From a checkpoint of a small self-supervised image encoder.
Model: 4.87M parameters, 32-pixel images, arch convformer.
Training: 9600 steps, batches of 256.
Rows from block 6 of a small self-supervised image encoder, named by matrix and row number. Rows with one number belong to one neuron. Each number is 50 + 10 x the weight over its row's rms, rounded and kept within 0 to 99. All counts start at 0.
After each neuron's rows are labels from the 100 images, of 14848, where the neuron reaches its highest value: "top examples" is what is common among them. Only what is clearly more common there than usual is listed. The data: rendered landscapes of hills, water and sky.
# fc1: MLP up (model.blocks.6.mlp.fc1.weight, 256x128), inputs 0-127
# fc2: MLP down (model.blocks.6.mlp.fc2.weight, 128x256, transposed), outputs 0-127

fc1.3:44 53 64 65 52 48 54 43 26 48 62 44 64 49 47 44 55 46 37 51 72 52 50 55 34 78 47 62 50 42 47 43 69 41 38 34 49 43 60 56 52 44 60 71 46 57 52 43 65 55 42 54 48 40 50 68 54 37 51 45 48 53 39 64 62 52 47 62 56 52 40 43 47 30 41 53 41 45 44 37 42 55 58 35 36 40 58 51 70 54 46 53 62 45 61 60 34 48 59 68 67 68 42 65 57 55 61 44 52 44 43 32 60 50 62 50 59 65 41 41 50 60 56 58 45 44 43 58
fc2.3:33 41 47 57 67 46 57 62 52 66 48 61 50 58 73 40 60 65 38 25 54 53 40 33 55 49 35 53 58 58 49 62 61 49 57 67 63 44 47 39 44 44 44 19 54 57 48 58 55 53 49 50 62 46 53 25 51 52 38 46 42 57 52 41 31 53 48 45 55 41 52 40 47 55 57 43 53 33 61 54 67 40 33 48 56 52 42 50 54 30 46 57 60 61 47 61 53 53 59 53 49 33 38 43 47 50 53 60 44 42 42 62 51 53 60 41 73 46 52 54 65 35 38 52 46 51 66 39
top examples: snowy peaks

fc1.74:60 60 42 54 49 37 64 51 55 65 48 52 58 60 44 50 41 40 42 48 55 64 59 48 69 67 38 38 50 52 61 50 54 57 33 53 55 61 39 44 40 45 50 32 41 58 57 58 46 49 65 52 33 60 38 41 56 53 63 54 53 60 30 29 50 55 36 61 71 48 44 50 45 50 53 46 64 51 37 49 65 38 65 49 57 49 50 46 47 56 52 63 51 47 37 41 81 60 54 49 50 58 33 67 48 55 36 52 38 43 57 60 50 23 47 60 40 45 52 47 65 47 63 75 46 51 51 46
fc2.74:36 56 40 52 57 47 37 44 63 35 53 59 49 38 29 47 63 47 46 53 46 52 40 58 58 55 57 54 54 63 54 63 37 40 40 38 42 50 68 53 58 41 43 48 40 46 48 62 61 44 44 60 56 50 53 52 56 35 57 28 48 31 54 44 43 51 50 33 59 74 52 43 49 55 40 58 44 39 61 60 40 51 29 53 48 49 36 38 57 49 58 66 38 37 49 60 39 57 39 66 50 71 40 56 32 63 52 48 50 67 64 40 36 42 41 43 51 67 51 38 42 57 41 50 30 35 64 47
top examples: noon; snowy peaks

fc1.137:42 59 42 43 23 50 54 71 46 40 52 48 48 58 54 43 65 62 72 51 51 45 45 54 50 61 33 33 52 35 46 52 56 47 56 64 38 47 63 51 59 43 42 56 63 56 60 29 57 47 42 53 47 48 46 53 46 51 51 55 40 62 56 44 46 51 66 70 55 54 45 63 66 69 60 48 44 75 37 56 65 65 53 69 65 43 49 64 55 54 57 50 47 38 61 47 56 57 49 43 46 53 53 45 56 49 60 38 40 56 43 63 49 66 52 43 57 67 40 71 69 52 36 53 55 49 68 53
fc2.137:56 40 54 39 51 39 45 57 53 35 51 55 38 46 42 45 44 39 47 49 41 54 44 65 53 48 45 58 50 49 39 47 50 29 26 28 53 46 42 45 32 45 42 44 69 40 50 58 56 56 68 54 29 67 44 56 58 44 46 47 42 43 62 40 49 26 65 50 45 44 59 34 58 48 45 25 55 50 48 59 46 40 38 62 54 45 76 32 57 46 47 61 40 48 70 53 62 49 50 64 58 50 43 54 51 44 59 43 54 41 55 68 57 60 48 61 30 65 48 57 53 46 54 59 62 52 50 36
top examples: clouds; overcast

fc1.43:67 49 64 49 52 51 50 48 44 49 42 47 57 57 60 45 39 57 57 49 65 60 58 56 56 73 54 47 49 37 49 57 60 51 37 61 48 57 58 56 56 55 66 48 69 51 64 27 45 46 64 60 39 28 32 65 60 61 53 66 34 53 57 53 66 46 65 56 52 47 56 64 66 60 55 61 53 55 51 53 50 66 64 51 52 48 59 66 49 50 51 57 37 29 43 43 49 54 80 33 43 59 41 64 33 50 51 55 51 48 39 47 59 57 59 50 34 53 42 44 58 57 56 74 46 48 45 52
fc2.43:52 38 39 34 43 56 54 57 55 63 59 63 59 51 44 36 48 42 35 34 57 66 63 48 35 57 36 56 31 36 49 58 52 50 46 56 57 61 65 62 47 67 39 49 50 58 56 34 48 44 62 57 45 48 44 55 61 50 51 57 35 48 26 49 42 53 38 45 59 40 50 53 63 49 74 74 41 55 63 44 35 56 67 43 48 47 50 60 59 59 38 50 50 42 69 49 69 43 53 55 69 61 51 43 36 41 42 63 38 40 42 38 53 48 46 52 45 57 48 49 57 52 56 62 49 50 74 36
top examples: clouds; sunset

fc1.241:52 57 56 53 66 46 50 63 52 50 42 42 48 50 66 48 39 34 48 59 47 65 64 50 51 57 42 43 34 70 45 54 47 50 32 58 69 67 49 54 49 57 47 53 43 54 37 31 45 44 57 64 40 69 50 41 45 53 64 44 59 54 29 44 46 53 37 46 31 60 49 48 40 62 54 74 43 51 24 39 65 39 48 31 52 45 65 43 40 37 54 48 50 57 51 62 70 43 45 63 54 36 42 51 61 36 46 44 52 49 50 53 36 33 58 49 66 51 50 37 68 61 47 57 46 51 44 47
fc2.241:62 50 33 37 47 50 35 64 64 23 36 62 47 38 46 49 43 54 51 62 41 49 45 61 39 36 52 33 44 29 58 57 58 43 56 38 47 59 50 59 40 64 45 62 51 62 54 53 46 45 55 51 39 44 39 46 58 62 72 61 57 57 54 41 45 49 42 56 62 43 54 50 58 54 60 44 56 53 50 70 51 57 56 38 61 59 42 57 53 59 49 63 50 44 44 37 65 58 68 51 53 41 40 42 51 50 41 68 59 46 47 33 55 47 30 55 53 43 21 69 58 47 48 43 38 44 34 34
top examples: snowy peaks

fc1.145:41 53 54 71 54 59 40 71 42 53 42 41 73 54 62 53 57 48 56 54 62 37 39 64 55 54 51 57 55 56 44 70 53 54 55 53 30 47 49 70 43 51 64 63 51 58 42 56 59 34 38 67 45 46 58 56 56 55 46 64 66 58 49 55 63 51 49 37 46 58 39 54 51 46 54 46 52 64 41 43 43 42 57 47 44 69 48 70 46 50 52 42 52 36 55 54 47 67 45 67 48 61 43 51 47 51 47 47 51 67 54 30 51 28 57 44 45 38 75 47 46 39 44 71 35 66 40 55
fc2.145:43 57 75 45 41 43 64 46 41 71 59 62 46 69 43 47 35 44 46 58 37 59 49 47 52 55 35 53 34 54 52 49 50 65 58 45 84 49 30 41 57 61 32 44 40 52 55 46 39 43 40 36 51 36 48 33 55 56 52 52 67 35 50 72 48 51 49 56 40 44 56 41 41 65 43 59 44 47 39 59 44 56 50 41 55 61 55 40 52 58 49 50 37 64 30 41 47 48 43 37 42 32 61 63 57 34 58 56 50 55 57 57 55 52 42 61 59 32 45 44 54 45 48 43 65 56 55 54
top examples: clouds; night

fc1.132:41 48 54 69 56 44 56 61 57 56 43 47 40 56 61 59 52 33 61 52 50 54 38 71 61 62 67 69 59 33 68 50 33 61 65 54 37 51 41 67 46 46 63 42 39 37 48 43 62 52 39 56 57 60 54 53 61 46 54 50 51 57 52 53 78 44 53 54 50 53 39 49 34 51 47 53 63 61 57 56 45 62 50 61 52 49 48 59 67 35 56 55 68 51 51 57 47 48 58 63 38 38 38 51 36 42 42 45 41 59 60 30 34 38 63 50 56 59 40 49 48 50 53 54 27 70 54 63
fc2.132:56 53 56 56 53 59 50 48 46 56 53 65 39 51 56 58 45 37 60 68 47 55 67 48 32 52 52 43 33 27 54 43 58 62 51 54 48 61 56 55 58 88 56 54 38 57 79 50 54 56 63 42 50 45 49 54 51 59 47 58 63 38 48 58 42 47 39 37 48 65 41 56 49 59 48 60 58 58 51 29 46 28 64 45 55 52 55 60 57 51 62 36 58 44 55 34 45 46 42 34 48 51 57 37 46 50 42 51 65 46 36 35 70 47 39 73 51 51 45 49 49 49 61 49 48 50 31 54
top examples: noon

fc1.29:52 46 60 48 54 42 59 61 56 48 67 62 41 48 53 68 52 60 54 53 42 39 31 59 48 42 65 52 51 46 55 49 65 48 36 67 48 45 57 69 85 68 59 48 53 49 57 47 60 59 48 38 57 39 44 62 45 46 28 43 54 54 56 67 52 63 41 45 28 52 41 60 46 53 44 55 56 55 33 28 43 55 48 40 59 52 45 55 42 48 46 53 44 48 62 51 40 63 69 45 46 58 47 47 57 71 49 72 56 46 41 53 55 27 64 55 51 58 54 46 35 57 44 61 60 44 42 62
fc2.29:31 51 44 41 66 46 50 57 60 37 33 48 53 52 51 33 42 54 43 52 59 52 53 69 46 51 67 53 59 45 45 66 37 46 32 60 53 46 46 54 37 36 51 51 48 54 52 42 44 34 72 65 40 50 41 51 62 52 53 40 51 47 55 55 45 42 43 43 62 60 81 31 44 50 40 41 68 37 36 50 61 50 37 46 50 31 67 52 42 56 47 54 41 41 51 62 48 57 56 64 54 54 29 56 48 51 42 40 53 36 44 45 52 40 38 54 40 48 44 46 51 48 79 57 48 36 27 48
top examples: snowy peaks; noon

fc1.73:72 36 31 45 54 52 59 59 49 44 66 52 40 54 58 56 59 35 65 73 53 41 53 59 34 45 43 38 44 51 51 37 43 48 38 61 58 50 63 35 53 73 54 45 56 60 41 46 50 43 57 47 38 60 36 52 52 54 49 47 57 55 47 61 50 52 29 57 58 69 39 59 33 33 54 61 53 50 50 56 44 43 38 32 39 49 49 45 82 64 40 44 58 56 65 44 56 63 52 60 62 42 58 50 53 54 54 42 45 43 47 37 57 49 32 51 60 49 48 55 46 73 59 57 64 51 43 38
fc2.73:28 62 61 60 49 53 61 55 29 47 56 33 32 61 55 63 49 50 51 48 56 43 34 65 72 52 49 47 44 47 35 28 44 58 66 65 37 58 38 42 52 41 66 41 54 39 55 55 60 58 61 44 50 54 58 51 38 69 30 43 49 45 36 46 40 57 63 48 56 69 41 58 48 71 58 59 44 56 63 52 58 48 48 58 64 38 49 52 46 57 56 45 56 41 41 37 41 47 38 55 48 57 56 48 39 48 57 54 47 51 47 49 33 33 71 55 45 41 45 38 53 55 56 58 40 60 61 69
top examples: sunset

fc1.216:48 46 42 53 57 42 50 49 61 65 74 61 67 43 44 58 42 49 47 51 51 60 41 58 61 71 54 62 51 53 51 61 38 49 41 41 63 48 49 38 64 49 52 43 51 65 41 47 53 37 44 59 43 62 50 41 62 66 59 55 57 50 50 55 59 60 35 52 70 52 45 49 37 56 54 60 59 35 32 37 65 36 27 24 47 61 51 52 57 59 48 50 58 61 54 45 41 73 46 52 38 34 44 61 47 46 52 48 38 57 39 52 47 36 48 61 61 49 60 41 53 73 50 57 63 68 55 62
fc2.216:52 51 53 48 47 51 54 51 49 53 59 39 41 33 56 40 55 76 45 51 48 51 38 40 55 36 64 53 61 50 57 62 43 47 38 41 58 26 50 61 56 36 43 39 65 60 47 53 59 51 45 40 44 39 56 56 42 41 52 57 52 77 70 56 35 52 49 31 51 55 53 47 42 59 48 34 58 42 47 36 49 29 28 61 59 45 40 41 61 48 43 35 34 56 61 50 41 52 54 44 43 40 55 60 52 38 56 54 52 49 33 67 51 62 45 37 48 48 60 51 54 55 38 51 76 38 26 51
top examples: noon; desert dunes

fc1.104:57 56 58 70 51 59 73 41 62 44 55 57 53 58 43 64 44 52 34 37 40 69 46 53 66 54 29 52 45 40 86 60 68 47 50 40 36 57 69 47 44 62 61 52 36 46 46 57 55 47 52 46 42 60 43 44 41 40 45 47 54 56 42 21 25 45 42 63 57 47 50 51 36 67 49 50 73 40 44 51 54 40 60 67 43 52 43 51 61 47 51 61 53 45 38 55 60 45 60 44 45 57 56 59 53 62 56 47 58 48 59 60 51 50 49 48 48 39 38 59 39 46 59 44 48 45 52 51
fc2.104:55 51 46 52 52 37 61 54 45 53 52 52 56 56 61 41 63 53 30 54 37 63 43 49 50 43 65 68 65 42 55 48 50 37 61 46 49 56 48 54 50 51 55 56 43 17 36 67 52 48 47 62 42 37 41 43 53 54 60 52 35 61 36 56 58 57 49 46 60 53 55 32 62 66 65 43 20 62 54 47 55 41 67 46 62 46 55 58 31 37 36 40 57 60 56 67 44 48 62 61 59 39 42 41 67 54 52 70 47 48 38 31 36 43 59 49 41 54 62 53 39 47 43 45 53 55 55 49
top examples: sunset; purple alien crags

fc1.56:61 55 51 53 45 30 56 42 51 61 75 44 63 72 52 42 53 61 39 41 42 62 41 58 51 44 37 48 48 49 59 49 54 35 60 63 47 52 43 58 39 57 56 63 55 53 62 55 54 47 52 49 35 69 38 50 63 48 53 52 48 42 40 38 48 56 43 76 61 42 57 35 50 65 56 61 61 44 36 42 49 63 59 61 57 49 57 56 67 53 46 58 52 50 36 48 53 77 64 48 50 51 49 70 39 51 45 65 45 45 45 46 71 45 39 53 32 41 33 71 51 41 60 55 53 64 42 61
fc2.56:35 50 48 56 43 56 60 55 34 46 44 33 58 43 46 47 52 51 36 27 46 57 30 59 53 66 45 34 58 54 71 62 54 44 49 41 65 58 46 64 46 34 55 48 64 60 46 38 45 59 48 47 44 30 56 29 41 50 49 54 52 59 45 53 62 61 34 57 39 57 40 43 62 52 52 35 51 49 45 40 43 30 38 43 56 43 34 60 35 51 44 49 48 52 48 46 45 54 48 54 56 60 43 58 68 37 34 57 47 48 69 45 57 39 35 52 64 57 62 49 53 51 23 51 51 42 51 76
top examples: sunset; snowy peaks

fc1.138:47 48 44 56 64 41 52 59 48 37 42 51 48 62 55 55 39 34 46 54 58 56 42 69 59 58 53 46 50 54 57 51 48 59 25 68 50 52 48 42 40 52 44 38 43 73 56 48 58 55 39 41 46 61 54 40 57 51 59 50 52 62 45 38 53 49 46 50 74 48 39 54 45 53 44 35 62 53 39 50 59 42 61 46 50 47 50 47 41 48 46 57 56 50 47 48 62 66 53 71 40 59 40 72 32 45 51 62 40 42 62 61 39 24 52 51 58 56 33 41 62 52 65 69 34 77 38 67
fc2.138:49 49 67 60 51 43 51 30 47 70 61 63 43 56 50 50 55 45 43 43 40 78 60 32 42 53 59 73 48 48 55 58 64 40 50 24 56 52 62 36 58 50 42 36 32 50 54 54 57 60 44 64 50 62 56 60 45 57 40 42 46 61 43 48 46 60 65 46 61 33 47 61 56 40 45 74 49 43 65 42 46 30 51 52 51 55 45 31 59 44 54 53 47 62 54 41 59 41 51 36 58 43 45 52 39 47 65 60 58 57 68 50 53 60 58 53 50 62 58 56 56 50 62 39 50 56 68 39
top examples: clouds

fc1.12:56 42 40 52 36 68 55 56 59 44 62 50 63 54 48 56 40 41 62 40 63 40 41 56 55 73 44 38 34 41 49 50 42 61 51 60 45 67 59 53 57 62 72 68 52 63 56 31 61 41 69 41 53 41 52 38 44 51 55 62 42 59 40 52 48 52 33 45 46 63 36 44 49 65 51 55 70 64 48 57 49 53 64 69 41 49 55 57 44 49 55 53 60 55 58 23 39 29 44 54 44 58 54 52 52 49 49 40 46 46 32 34 46 54 55 61 46 38 39 62 56 67 56 45 37 51 54 55
fc2.12:47 52 27 52 47 74 44 31 45 66 47 52 44 37 47 51 57 34 41 57 56 63 46 54 56 53 39 53 52 41 71 40 59 43 55 43 40 62 62 47 57 43 65 35 57 39 57 43 43 50 56 61 42 55 62 43 58 46 45 70 43 39 47 31 58 51 47 46 67 63 36 64 58 50 62 41 51 40 52 54 51 62 61 50 51 49 44 72 56 64 54 28 35 37 57 36 51 46 42 51 60 55 42 44 61 49 40 42 44 51 54 28 54 37 42 72 36 61 48 33 51 50 44 54 38 61 55 53
top examples: sunset; sun or moon in view

fc1.105:39 46 55 52 53 59 64 58 53 59 48 53 69 56 57 53 35 42 42 53 66 55 49 54 48 70 33 44 50 35 53 52 44 63 61 66 49 57 55 43 52 43 59 51 57 70 57 38 38 29 62 50 50 56 51 49 38 54 48 62 46 63 50 50 57 52 39 44 62 63 34 42 51 67 69 43 81 61 46 49 56 48 52 53 40 52 46 60 38 50 50 48 60 33 44 37 47 56 29 58 51 61 48 67 56 40 45 33 39 39 28 39 40 36 57 58 35 34 54 50 57 50 56 59 43 67 59 57
fc2.105:47 65 52 59 40 61 43 53 45 44 58 57 54 64 40 56 51 39 42 71 47 55 35 73 70 62 46 44 30 45 61 49 48 45 53 52 42 60 53 48 63 48 59 43 43 40 57 52 38 52 43 58 44 52 52 57 35 63 40 46 55 36 50 45 60 54 50 66 71 45 51 41 43 55 53 57 48 42 56 28 41 63 66 49 47 60 42 65 50 62 57 48 31 41 36 32 42 52 38 63 48 65 56 56 55 52 53 56 63 57 66 42 53 43 48 70 25 52 46 36 28 45 52 56 40 53 53 68
top examples: sunset; sun or moon in view

fc1.124:45 52 49 48 58 61 57 69 55 50 45 44 62 53 66 46 71 50 54 62 72 60 49 57 57 41 50 57 50 53 40 72 51 38 37 60 33 59 69 71 49 42 55 58 49 51 42 44 57 59 59 67 41 60 43 50 51 52 49 56 37 53 44 53 40 48 50 33 63 60 46 51 46 46 66 48 44 44 50 47 56 54 52 54 53 50 60 74 54 48 46 36 66 46 63 59 61 53 51 69 39 56 29 34 64 66 37 48 44 51 46 40 42 39 72 40 48 57 70 37 48 45 39 69 45 46 39 49
fc2.124:53 35 59 52 43 48 57 40 46 59 35 35 37 57 49 34 47 59 41 33 51 57 54 49 40 28 35 44 39 52 51 49 52 49 58 40 59 54 39 68 51 53 67 47 50 53 45 43 47 36 56 55 57 54 51 43 61 58 48 59 57 79 40 57 43 46 50 55 36 51 57 53 42 75 62 47 37 30 30 46 52 45 48 46 41 46 60 51 38 45 44 55 46 48 48 65 48 52 62 45 44 31 53 39 53 47 51 51 52 47 45 40 67 50 79 74 54 32 45 53 61 44 61 55 62 65 47 70
top examples: snowy peaks; purple alien crags

fc1.10:28 41 61 53 51 55 59 45 39 70 58 50 61 48 63 41 62 66 45 40 58 45 37 49 62 61 56 58 47 51 39 54 51 43 44 48 51 48 47 70 48 45 64 56 65 65 42 45 64 59 38 38 66 36 57 43 41 60 22 44 49 58 45 51 56 68 48 46 40 49 42 59 49 39 50 52 62 47 60 51 45 45 39 37 50 54 42 60 54 38 52 57 57 65 69 46 43 43 50 57 27 38 52 40 37 58 51 65 61 69 48 49 47 49 45 41 39 66 55 44 60 45 21 59 52 41 43 33
fc2.10:51 67 61 51 58 31 66 52 62 37 57 48 59 57 49 57 64 54 36 37 51 73 30 50 46 57 49 43 64 55 61 54 56 23 46 35 44 49 41 50 47 49 44 39 57 43 37 70 55 47 53 54 34 57 53 39 32 33 54 39 39 58 49 43 36 47 45 54 28 61 51 36 64 46 40 45 48 45 46 65 54 44 55 58 70 38 43 53 44 47 35 52 40 46 51 53 51 43 64 53 43 52 36 50 65 46 38 52 51 45 51 49 56 50 67 46 55 42 70 50 63 34 43 48 48 25 42 53
top examples: purple alien crags

fc1.152:41 59 45 67 36 52 48 41 54 56 51 43 42 34 62 51 49 48 55 51 38 39 44 44 39 46 53 43 48 34 42 48 62 47 56 49 51 56 37 53 54 25 71 45 54 51 39 48 56 41 41 61 47 49 60 58 41 58 36 60 48 55 50 55 50 68 70 56 52 72 50 62 69 66 64 39 61 66 58 41 52 35 37 28 48 58 49 46 33 41 68 45 33 40 49 53 44 58 47 49 57 46 65 48 51 46 63 54 61 47 36 35 68 46 71 54 55 44 30 45 54 49 49 61 52 69 54 57
fc2.152:55 32 33 46 45 44 44 47 57 48 54 48 46 42 35 40 43 47 54 55 52 43 59 66 25 49 41 43 54 52 47 31 42 45 50 43 28 58 55 49 39 63 53 56 52 55 48 50 54 75 56 55 31 60 43 49 63 53 57 64 47 64 40 56 61 37 51 38 54 41 37 52 58 33 32 34 59 49 28 42 51 45 52 45 49 39 64 61 48 72 42 46 47 55 73 33 37 49 41 58 59 44 49 29 64 48 49 48 40 60 60 38 70 41 49 53 52 56 64 52 53 61 61 47 52 55 48 62
top examples: clouds; sunset

fc1.50:53 38 63 48 37 53 51 43 41 57 64 60 55 51 61 52 50 54 60 54 42 47 44 45 44 48 53 56 45 25 44 39 67 48 44 35 53 53 67 47 51 45 37 79 55 38 63 41 56 45 39 33 46 43 48 64 44 74 36 56 58 53 34 60 38 75 60 53 55 34 44 66 55 53 54 54 42 68 49 48 45 44 49 35 57 60 49 47 54 54 59 54 56 59 66 29 39 49 51 41 54 35 59 44 64 46 75 69 63 42 45 53 46 55 40 48 49 49 50 64 58 51 37 53 61 55 53 41
fc2.50:48 56 51 47 33 61 56 39 54 67 57 46 66 33 41 54 66 57 47 59 53 60 42 40 56 46 44 58 47 58 55 57 39 38 51 38 52 40 70 52 54 31 37 42 52 39 54 36 45 39 47 46 49 63 58 61 36 50 19 48 43 48 61 47 40 57 60 52 52 65 58 46 50 49 45 64 38 40 72 44 44 42 28 63 54 50 44 43 61 42 47 43 48 48 56 55 38 39 38 38 46 44 62 48 52 55 37 42 51 51 44 60 44 77 47 43 44 58 63 49 39 67 33 63 68 39 38 43
top examples: noon

fc1.67:34 40 37 57 54 49 61 55 41 47 45 54 49 44 52 54 66 53 68 37 75 40 34 57 47 58 55 59 45 50 62 42 48 36 47 46 32 49 40 61 68 73 57 64 51 51 50 38 61 75 44 47 64 50 46 43 57 44 41 52 39 52 56 50 48 70 53 54 41 59 40 48 45 48 36 54 46 55 47 47 43 58 42 48 60 51 45 49 80 39 64 60 40 75 57 55 41 48 55 66 42 53 54 39 43 71 68 52 60 64 51 47 61 51 61 43 46 60 51 48 44 48 34 54 44 53 51 68
fc2.67:34 72 37 41 62 41 60 63 45 40 34 57 48 64 48 55 50 50 52 62 55 50 32 73 52 56 38 35 46 50 59 45 44 33 58 53 38 65 46 56 34 46 50 32 62 37 47 57 40 53 54 64 45 58 47 28 44 61 59 65 39 48 51 56 55 53 52 54 44 68 48 53 59 62 30 50 65 40 36 45 51 56 50 49 60 54 50 47 35 56 49 57 37 40 42 40 66 37 37 56 65 68 48 40 66 42 26 42 61 45 55 51 50 43 65 44 63 51 50 48 69 44 49 50 51 48 48 59
top examples: purple alien crags

fc1.92:57 63 42 50 43 55 51 53 34 56 76 63 45 46 40 71 48 49 70 56 48 43 49 49 44 48 50 46 47 35 46 40 55 36 29 46 41 50 44 47 62 39 61 49 61 29 49 31 61 72 43 42 50 60 40 64 46 63 26 49 54 43 50 64 48 66 64 62 58 47 28 66 67 40 50 53 38 67 48 47 50 43 51 41 60 45 53 51 60 55 54 61 43 63 45 32 48 56 49 40 65 61 61 51 39 46 59 58 54 48 50 63 59 54 57 53 56 58 38 53 58 65 45 49 62 59 63 56
fc2.92:59 60 63 46 47 44 53 41 48 56 67 48 68 35 47 60 53 53 56 53 40 55 30 44 52 48 60 62 39 48 47 50 56 37 49 38 60 47 60 60 49 51 46 55 57 28 45 56 64 49 53 47 46 45 40 77 43 59 38 54 47 61 35 50 56 61 69 52 45 32 55 65 72 49 65 48 34 67 70 62 44 36 48 64 57 55 57 45 40 48 28 62 42 33 63 46 43 50 54 45 51 44 50 61 59 38 41 64 47 52 58 47 29 60 48 45 50 55 63 52 56 63 33 55 66 48 55 42
top examples: sunset; sun or moon in view

fc1.149:63 43 51 57 42 32 57 74 50 44 73 46 55 56 55 57 53 71 89 55 59 39 48 48 49 56 48 44 48 59 44 55 44 52 48 47 38 48 52 53 55 43 36 63 56 69 55 45 46 38 41 27 45 47 41 48 48 41 53 58 53 47 53 52 45 58 52 56 38 33 37 44 43 41 44 47 43 53 26 48 49 62 50 59 47 55 44 46 47 70 63 53 38 56 52 31 51 50 46 59 52 36 55 57 57 42 74 58 53 50 54 60 63 55 64 53 63 28 53 64 40 53 40 49 63 46 59 67
fc2.149:65 66 30 37 57 54 33 46 58 39 61 54 34 51 33 42 68 41 47 42 51 62 63 57 44 41 49 34 47 37 72 71 53 41 36 37 37 58 56 62 53 36 51 33 45 41 42 35 57 49 50 57 46 53 42 52 55 51 59 43 36 38 52 41 52 56 52 53 75 66 55 53 57 45 64 58 44 53 50 53 53 46 55 48 49 45 44 55 69 62 52 63 50 42 48 42 57 37 60 51 53 67 45 35 51 65 37 56 50 56 47 26 40 53 35 53 47 73 47 39 37 53 50 63 50 43 44 53
top examples: clouds; overcast

fc1.217:63 58 34 46 49 39 44 58 63 65 49 60 58 72 62 59 46 43 63 54 39 52 24 51 82 54 44 40 53 50 36 41 57 48 43 54 35 53 46 35 58 53 44 58 52 43 51 50 67 67 51 53 52 56 58 45 61 65 46 41 50 44 51 32 67 51 57 42 67 61 39 45 67 51 47 43 47 50 61 53 53 56 67 46 52 70 51 54 41 65 44 56 65 38 44 42 34 54 41 44 41 48 54 41 51 52 49 61 41 57 55 39 53 58 42 44 54 45 53 48 45 44 24 47 49 63 60 73
fc2.217:56 35 58 65 65 48 54 41 49 53 49 59 59 42 57 46 43 51 49 50 54 47 53 34 45 51 57 64 50 68 59 55 43 54 75 56 67 43 66 48 42 59 34 57 48 52 53 62 25 23 55 38 34 31 36 41 49 45 51 60 59 42 48 60 27 41 39 57 47 40 59 44 44 41 61 44 59 37 49 41 48 49 50 63 39 60 55 37 65 51 41 46 65 50 61 45 48 47 53 53 48 55 44 65 61 50 54 53 48 34 50 72 47 55 28 46 38 35 61 62 46 53 60 37 48 42 43 38
top examples: clouds; night

fc1.251:64 35 51 41 47 52 54 46 41 53 60 59 64 50 27 46 61 50 60 56 65 48 55 40 48 56 41 49 45 49 51 52 42 45 43 68 39 54 78 59 56 73 63 55 50 57 52 39 44 45 49 31 58 45 47 45 48 44 41 54 45 30 48 51 48 61 26 44 48 56 46 42 40 44 68 62 47 42 41 60 42 59 62 52 52 62 48 55 75 51 45 53 38 68 59 46 42 38 48 42 37 55 62 47 52 77 46 66 46 57 40 55 53 58 43 37 28 45 64 53 43 64 50 54 52 37 41 34
fc2.251:47 54 41 31 57 52 49 57 53 55 46 67 39 49 54 44 59 37 46 49 54 60 37 56 35 53 42 39 46 51 61 37 50 49 51 50 41 71 56 33 42 54 64 31 47 48 45 61 54 53 62 60 47 76 60 26 56 47 61 60 42 49 52 53 43 58 49 41 54 57 40 66 51 58 31 56 52 35 44 68 44 58 47 47 68 45 49 38 53 52 54 55 42 45 61 41 67 37 47 46 64 51 45 22 48 43 46 36 56 56 48 48 63 56 62 40 77 54 49 50 68 37 45 33 50 58 63 42
top examples: purple alien crags; snowy peaks

fc1.86:42 61 47 50 55 42 35 62 42 66 51 57 41 38 34 52 53 52 79 56 62 49 54 44 61 66 61 59 60 50 45 57 42 53 42 48 44 51 51 56 57 40 53 28 58 61 57 22 52 60 42 52 53 56 59 61 52 55 33 66 43 51 62 54 63 51 61 57 54 60 41 43 65 38 44 45 61 54 50 53 58 59 33 54 56 49 45 77 66 49 52 42 43 51 43 49 30 55 51 64 29 36 46 61 58 44 52 41 46 57 33 49 37 54 63 55 52 73 55 49 63 64 34 46 48 43 54 49
fc2.86:49 49 40 45 52 72 36 59 53 50 50 56 54 48 49 49 55 32 58 61 56 57 44 56 39 62 56 50 21 45 62 44 42 41 52 44 53 58 53 62 52 49 47 59 61 44 52 37 41 60 67 55 40 31 39 60 52 48 37 67 36 45 56 39 62 45 55 41 64 47 50 51 59 34 59 33 61 65 66 44 41 48 48 62 34 56 63 53 55 53 62 42 44 25 56 36 43 37 29 63 64 72 53 43 63 45 33 38 52 43 44 45 38 49 43 63 41 57 50 40 47 60 40 50 48 52 41 55
top examples: sunset; sun or moon in view